A small segmentation model, trained from scratch.
Model: 4.13M parameters, arch unet, norm batchnorm, widths [96, 192, 192, 192].
Training: soap at rate 0.0027, 28500 steps, batches of 256.
Data: trained on rendered made-up planets, 48750 training examples, 149.7 epochs.
Rows from block 2 of a small segmentation model, named by matrix and row number. Each number is 128 + 24 x the weight over its row's rms, rounded and kept within 0 to 255. All counts start at 0. Numbers have three digits each.
After each channel's rows are labels from the 100 images, of 14848, where the channel reaches its highest value: "strongest on" is what is common among them. Only what is clearly more common there than usual is listed. The data: rendered made-up planets. In brackets: how many of the 100.
# conv: 3x3 conv (model.enc.2.0.conv.weight, 192x192x3x3, each kernel summed), inputs 0-95

conv.14:152118129127134131117078099163138142161133114140109127160104150153161132144112119150110118073165088125162149117115174136146135105131106149159116148120154125105141116160129104125102170145104146123120130153095121147150103106154166116093136150133124142119130102107134121084186172156141117133
strongest on: rings (100)

conv.168:136119155100167158115088125137128113130130126113161123127084111138122176161157124118129125130152151139126108117082121098122155156125127109134120134096128112140148144116140110109105168125116128107161154149089098114146135133167148116103162153147148112121150141100134126119193136113140154116
strongest on: moons: three (53)

conv.183:100140104165151100162161093119141087159140144182112123145103097150160162162111124127128147135147123124140143161090148143125169097124125101190120120107105116136121139121101158132130117140125172082088135119136057121130108085131119086131117121119115142085164113096103090111072175107106124158
strongest on: rings (99); ocean world (38)

conv.122:165164114138137121119135113151143134133131125103124127137106131145121154136136129120145127141118127146135129078109141134134143104121103139185154138134150083114110102128087163137135148118095111122129113136119100100139159121154094149152103149110139134076155090104156098160163133165138141154
strongest on: full (53)

conv.132:126115115113139122180155087130117145119083097150180075125137096110072118156145140129130139063133152122160115100155136102103118130099128124102115078151146129150163106101100159065140128133102101082148090132099101144155132138126099140157185105100117125103158104158123149124108109126131158112
strongest on: glowing rim (100); cratered rock (33)

conv.74:138128136145133158162156153140134097148154105124132112157107126066097112167149068114133173123134110117118099163071108115135114142126100136119117100107179107152132145090108126098105148184131139134119132123115084110142161158073138161141131093116096136158102164136138154168145137140114188155
strongest on: rings (100)

conv.61:083128186146134103152104167092141079161118077105118149159141150135133090148144115146110107110172158092132166129144116146121146094154077105089113113101116100089144128126139126112165096168140158127210103119111098119138117119123159145131152119119106146138056174126131131122146105118092136128
strongest on: full (51); cloud-covered world (34)

conv.161:102172128108142146113130162124116103136101156148160088129121088118096160133155115126083128113156092125095131160131141131152136125133154137186138135113139136157108120114124168173133127190115126126169136094107130171171135131159118145118114126126144122097132132133136098135084152144117108103
strongest on: rings (100)

conv.186:152119160128142136135111115173109121063137118119136158156115130121126118149086192115136081140148133106105166123100137159101142073123129152172094137140142121128128130157138112156124129117154128123088113141175109125101098127133127124086145097111099122151143137129125147125125128139131142106
strongest on: gibbous (52)

conv.190:128141179144106144165178126167112098125166175134145129070125112114117127127103096120139095174153138133123138115142141145139099189154097130134156121146140144102140132137167112115124120149151109115114125131124115109091115095138154145129087159178164166164136167119123145091132155162087196108
strongest on: moons: three (52)

conv.9:108124162101126118123095153118142131105123108140125106175123162147125137116110127129142135156141117151144133098131161144124140113121125123091115104075134079093156134118109143146138139127165151116133134147106097104156121117120118169127102125125090138132122150099172124133211153133119168121
strongest on: cloud-covered world (38); cracked ice world (37)

conv.109:141116119115149120115127108126105125131100116145169089186100134109093083172136129099151125142127152127111117140173147094116127145108129161139149110146119120139159138118120114120164105137132162116174084111086119116087092105112090173148142151110106129107171114179136117133130091135122143137
strongest on: full (69); cracked ice world (55); cloud-covered world (39)

conv.134:123112144117134114145164092114133153091151145194140124155117114134112159171140133092141111100135147086117140112126134136132132125146157126148126129106131139116109191113067145123128139142158131129106112161104121120098139112132083168079137137093123105119155139114090117130113148147120166126
strongest on: half lit (63); cloud-covered world (48)

conv.106:130155126135126127107136120117111135162109151145063091135093119131115150129145110099130124135155095137125125142113095135140150163173125130156145128100121130113145099152145134132136121153120116087135111117150161147117183142098094060114126145122118112173104122145114162119119104126153161129
strongest on: moons: three (71)

conv.91:167129150127161107161115141151114141159139091108132136144072161115137124114119128164116085130118070138103160071066166117156124097161113148139114127112106124117105128121089088119137160140102142097166109163135119145120111144136121149095137120106111143123162152122141165123130163128128099136
strongest on: cracked ice world (47)

conv.144:093126120107142129146131102142138092126127153105134095131126102061113133129113130118118133070181144130117158149140126103145136088064121096131142129138134102161171097096113168126086101130150119135144138131097099094136090093161151125121150140132130140163165151138080159117107164158125117130
strongest on: full (73); ocean world (53); lava world (47)

conv.116:094168107131101103112135151102139147093110092122119144131180066112142152134134164162136142167105149126107115151113097090134111145129089102129109085114120158141139152091110139139146095106184111133108139119099111105112162116108131146096139107105188140151155153141134160156136119104137147088
strongest on: rings (85)

conv.179:155131106139144149211164109109152112148101085134130102107140077110091113144131172154114160104145120133145099123117113100122110117133079141112117107141135139117143125102134134101111160122092071129141085148125105148173135123118122128153151142115159116132145128133136112159123117114119167164
strongest on: glowing rim (100); half lit (54)

conv.79:157150125166169095154174096153123150100124134096135135139131124113135172154104127142155126125152147158123136142157161083080147107130151096144144098091137143136144121139120087158129114144102094111119135127098176126083151157120096105117117185128135140098140148163134103112128096098143159117
strongest on: moons: three (53)

conv.151:100151097092107153141158127125134119162150135197168090120130106113084164117140119151129159138156112077155149091123116094155149138145105135161147115156128101166113133132160134136126147143120112118096162097089121097138135160136112096147116147116120135113160091124125126172097146123126157126
strongest on: rings (100)

conv.185:136156103136142126141134156122107141123116085110193128124126151180130143102119165150105119139109171143113138149179163178150125099183139122136185153139113124125140124142127147116158178159104164131137118126162044131139136161109099090148143166133116125133149140119109133140160113147159128161
strongest on: glowing rim (68)

conv.18:114140138112130136082117106107136169059138131145159112155122113147131120172116137143150102109150127118095170133120090171151153104103117161163129151167130123136136091137102105128157156079107155109155156119151119154099160122150147164155120138089141188100138108160112114150123139096115106124
strongest on: rings (66)

conv.172:129179053140130123143162143160129143180168171105099138136110137086110092135151122135090167138097141134134114132119085056178132111129075109143148148118131099156162123133130144183086125106103080122168132117111109136141120123126101099161128151151146165152128112160151112124117147129128105147
strongest on: cracked ice world (44); cloud-covered world (37)

conv.80:141151139113153118103163103083142121107162118121101193098110137144114143143096149131114102130107105117140139120114101163150133117127137140171092141105104100120141156122105151111123177133122135140121100095175108127138149118168143113086128105114095135161140107130131125099127159092129106128
strongest on: crescent (60)

conv.31:107124191130091118128133117128100143149132144137084071109119127167171188092154102097134129114177095130140150112137128129147139093071121158136173146142147119128093110156140116122095119177140162138126171159104143125181125145163100117096147153150132169114110154123107123094118151147159090112
strongest on: ocean world (72)

conv.140:123122157111118129130135146058115149150141106188146136137099147126139147135104102126121132148147156115129104123143105102163090149124155091114166129173108160154131120139142133112083096159156145124163133150150124130126109151163135127149137148119126155117193137154130091172124113122092140136
strongest on: rings (100)

conv.176:094154125131168169112127103129139151133130124107165153163142153178096117189143145156110151088152117141145129147084111137146133103147138094149119137103108084126097122086136176111165148121144127118125160094121097118130139103143120102112141101149096144127126145141128151104097136118128114117
strongest on: rings (100)

conv.175:135137161081132133132158098103130132120104061135134102069149097090122121159145123141141142113180143151126103096150136126147070106145101176090110108166162143102095126087133145082089133162103097127135114158152099139151128114157154147120153117129129116130119139145121130148104131109153158142
strongest on: glowing rim (100); lava world (43)

conv.71:067172108142134159114153166127170112148145152121128145121105145168138133141135112142153136109166061112143137104073116117148102109151111144145143124130110118117096138150142109134092207117125160101156062083117143132130129163143128122150115140153122127147132106161126129122159153119153103135
strongest on: cracked ice world (53)

conv.126:134181088149184126123130143115149122108156138125140156132117156162135159138081138157119080116123140127152165101087149126123138104118146114176088122107137140131142160134124128143186158156165173118157140153170081166145132137173156108137147157100112192109117104121131123126116108117079119101
strongest on: lava world (43)

conv.113:101135118127107142085115123132108126101094094121150131149100086183131109143103172103102058125108131134121126109156119129110138076126131140139115102141122108119129119164154109067136165131114129128109110115158135151161100133112098143079166139148121149156156110121122108156154139177109113135
strongest on: cracked ice world (41)

conv.3:157141166127142140136154087124111102137154115110152109124152144132138078151111137087162118129111104118161140100127117155097147155151151140168082157124155103158114166137096145127074129138141155095109098112139077176159116135167136113121162121099134162143107109122129108090121116109162128089
strongest on: crescent (49)

conv.2:094159110135105131132118124080091128141138117108143104128109136107148118141149135072096111116154090136189146112116137100084148141125119126152106142127139114130117133105123102101131152133114143094112130093167082109093158135140141148121098116134141189072132159176141128107137119128159115133
strongest on: rings (99)

conv.15:133180124110144111114122134117068095142147150147101119116098136058116138088074144146110099112094090113162128132099124067125122187122150117135130096126096173141100126142133105103146106125119105093157140126167144107147131100108185126127118117129177114102150106120130106112135140150098124098
strongest on: cracked ice world (62)

conv.46:129139135120142103096086091126150119115158098107114131126111139166151125139105138125093057159173116143145117080098104130151100108111141112135113117168141111101116121187114117074150123147108168116121133159168110093131125154137131123120117106114095154084109115119151127138112181135119160130
strongest on: ocean world (34)

conv.145:119146098135168118129131152111170063116150172159148134154123094108122127159088115183096116111141147123121138157110124120128149152123142067152086146089125114127142125090102171170135137093166103136100120130132087149130153132135106125140130140110122139138104144146123125166140133119099161166
strongest on: lava world (99)

conv.30:075131117084125129185129135146060138122164147173100125104099159147158131161151149128078178093099125116093169125123114106134143135126087157113156136125142129140076143145132117143124108148079179127167114139135127161141164138160133084109112136136121158124157129167117108109147148165102113138
strongest on: moons: three (56)

conv.17:130126115112113130108161091112117109162117144148134140127135144114123151156092152128155113139126106124139118107136167160143143125135188160197088126140125143135097135123142169115149126111104139117114117111136138156119114113163118109133116112127163122094198095121114091109127133122136124113
strongest on: gibbous (54); cracked ice world (53); cloud-covered world (37)

conv.177:150123100124160114182126135091130111090115140177133132123128119145113134122139113119145145118100133114146100070105144130143126118109146180143109105095125103143127112123106148090181135099150116105092099103125109119126157140128127139142156151129117140131142145089119144080151141136139128148
strongest on: half lit (53); cloud-covered world (35)

conv.191:148151100109108136161134128048133119121131114153135135099103118140128152132091145084095133127117102153103161157142110137117159115147159151147190118152180182105104162141141150149132152144123121129151135095160113156099086146119120123121120140117126148103096134147145094120086107117171119106
strongest on: rings (98)

conv.133:140146148105130098132110137164117109158093102146095145152092132115121145106114064110093096139140085134095129130124136120131188154109131134124170092086126088093146129101134092141137128108116135092147105154128090141157109123124141098146121177077159139114113136154131136113133147132101172150
strongest on: moons: three (93)

conv.136:099134110170127116143140137125090106081107127106109120177104134138134118155112099113119127114132141167104100140103140109107128162129150145119112155113119094136117135114134086111111164133153131086121129136135168102125134191155097145124106113083119110169130111109103131136147140080146160146
strongest on: moons: three (72)

conv.167:157151145089106124103133120099163112119118129167127114126087117140117155115135089123109148150110118118124165111114133125111146088140134099113105144120144171111137184127068141130146137129141147112102142150164083104106134102141135156143136109089119107147084144126140148127164176078106131126
strongest on: half lit (79); cloud-covered world (40)

conv.112:124156124139130139127132106130121120121147120098135131117097139163140102209108079141125122152122119160113100114113053082125110112134133132146103095108120134125116087150180162100110105095172127151175146135143128155112160080146077113138154143170122145140116081134149107111116109123087121104
strongest on: full (66); cloud-covered world (52)

conv.59:126126129158092130127120120144151087156127072197111102134136169164127134168110100125133119182117125094110120171115141142107133104117108093131121130140139116119108153119122133137140108121105114131155107126117151090163150107182091079143144178118116172123072110119151078136165138171142142116
strongest on: moons: three (54)

conv.110:132118102116142168156113090106148109119107104118146065086146135083091113115110133132127152044174168166133121116124140114095100155099077153158138083139132133136159083126104121097118130138118121098189104178136105135128138135118084135139130121119176140138160134147091118129107147152134125139
strongest on: glowing rim (100)

conv.32:121104147079124102151106150140075145120122130116131115141099140085120140074113115166089093127124107142131115120169154069141136119148135133107176073110130124097141116136148071117143148154165136102104135153114101126124131120182134135152089129091156133139165127181124136129130143098151147145
strongest on: moons: three (84)

conv.97:123167145127105139132141151155115161162098088145155145135130129152170141135100154142118100140111146108121139135138112119176121112159100147157125089164113155125118147140135104168151143189150123146143075109138128171138105117146174104137124157131135171124115092180154115116155114138140111114
strongest on: gibbous (57); cracked ice world (40); kind: cloud-covered world (34)

conv.164:091127147119110159173122156108124141123151121127123114145150136144175148088146116169169162102159102152159114073167129125116121109114129138112150100107117148137134093123136098154115131105167163115112095107134121139131154149127099164147126097136154134117121102146117126098143130070078131135
strongest on: rings (100)

conv.12:107124130111111130108162092093097114108134119152158115107134115129163135146113131102148104167145110142127124116197144072123116134112101127144151120167153171147111139143118138146131122156178141172117139142171122102143170120122145126126140118073137133140115093140125106185072096145118119107
strongest on: rings (100)

conv.107:106088126108102097149116133079137118134116122150075125087170098118146106078121136132105111125148086148136118091127140122117125151123103141094135108132150133120146113109119129120075104155136119154126129148141151161144128161091126154114126140133146132151101123082130082148188135118115187134
strongest on: cracked ice world (68); crescent (59)

conv.26:106151138105175133158117111127100077103117122181085141118120102110138120152112065119119137100066111122166141117081086101110096156061119110129097124120151131126078114158112105091110126117161109126131102155109189119122128113157121161134131146139163093145124090124167126137116162085112137119
strongest on: cracked ice world (43)

conv.137:103135124116166157121125148106083108114143169150163155101136109165124140098124133129145076130129118127080092131171148111171111135138149101151139102140142121126105120162119122155156173133148155087152124143119093139143126124157116086097107112146117158131042134113121096112144117134132096136
strongest on: rings (100)

conv.8:148134151120148146143120147132109135127120089132142062103183147120121115125126152125118129108151137150131114110117136120159108098145118160127091092063161141087108126137136132121122171107135113144168103148119111148154134144133091132101142120131171121145128083132112111144103171119132143118
strongest on: glowing rim (100); lava world (52)

conv.25:186148096147100106110126113146156142109126174108122132103111130129135104095138152148165101111086135106108096154114129104102142158125114156188139138093127147115115150129091112143139138130126127103176116139147098117135101113114128145141162170086119165137178114137123177129170137150135138131
strongest on: cloud-covered world (49)

conv.103:124110109156124111118134148154136142121110119089092134117127166144171119134104142105114060110120155115106120119128127152113106124121114146100107145122164146171089140149158098127107082140136147112131141131109083140136132104169119109139150120112123188111109076154123152109173139145084159145
strongest on: cracked ice world (63)

conv.82:093144147123165118129113135146112152085162117108108163101125116131106128113153113138159111134122137108135146124143126106137116126149153130196086147121135081115159133154131136121113129088132142126151102122106062176107139134171137079081098127099146098143112119085101133143163143097103138103
strongest on: full (55); lava world (47)

conv.81:109108087121110094133114115069126119128126069151158155133097168108084080134146124152152128178149122067091106161141133161112145135140136099151154144100120143093124115137082124132116111107136111111110142166109152173182162141135114146131133172134150121138111186127160179106109125147148134129
strongest on: moons: three (91)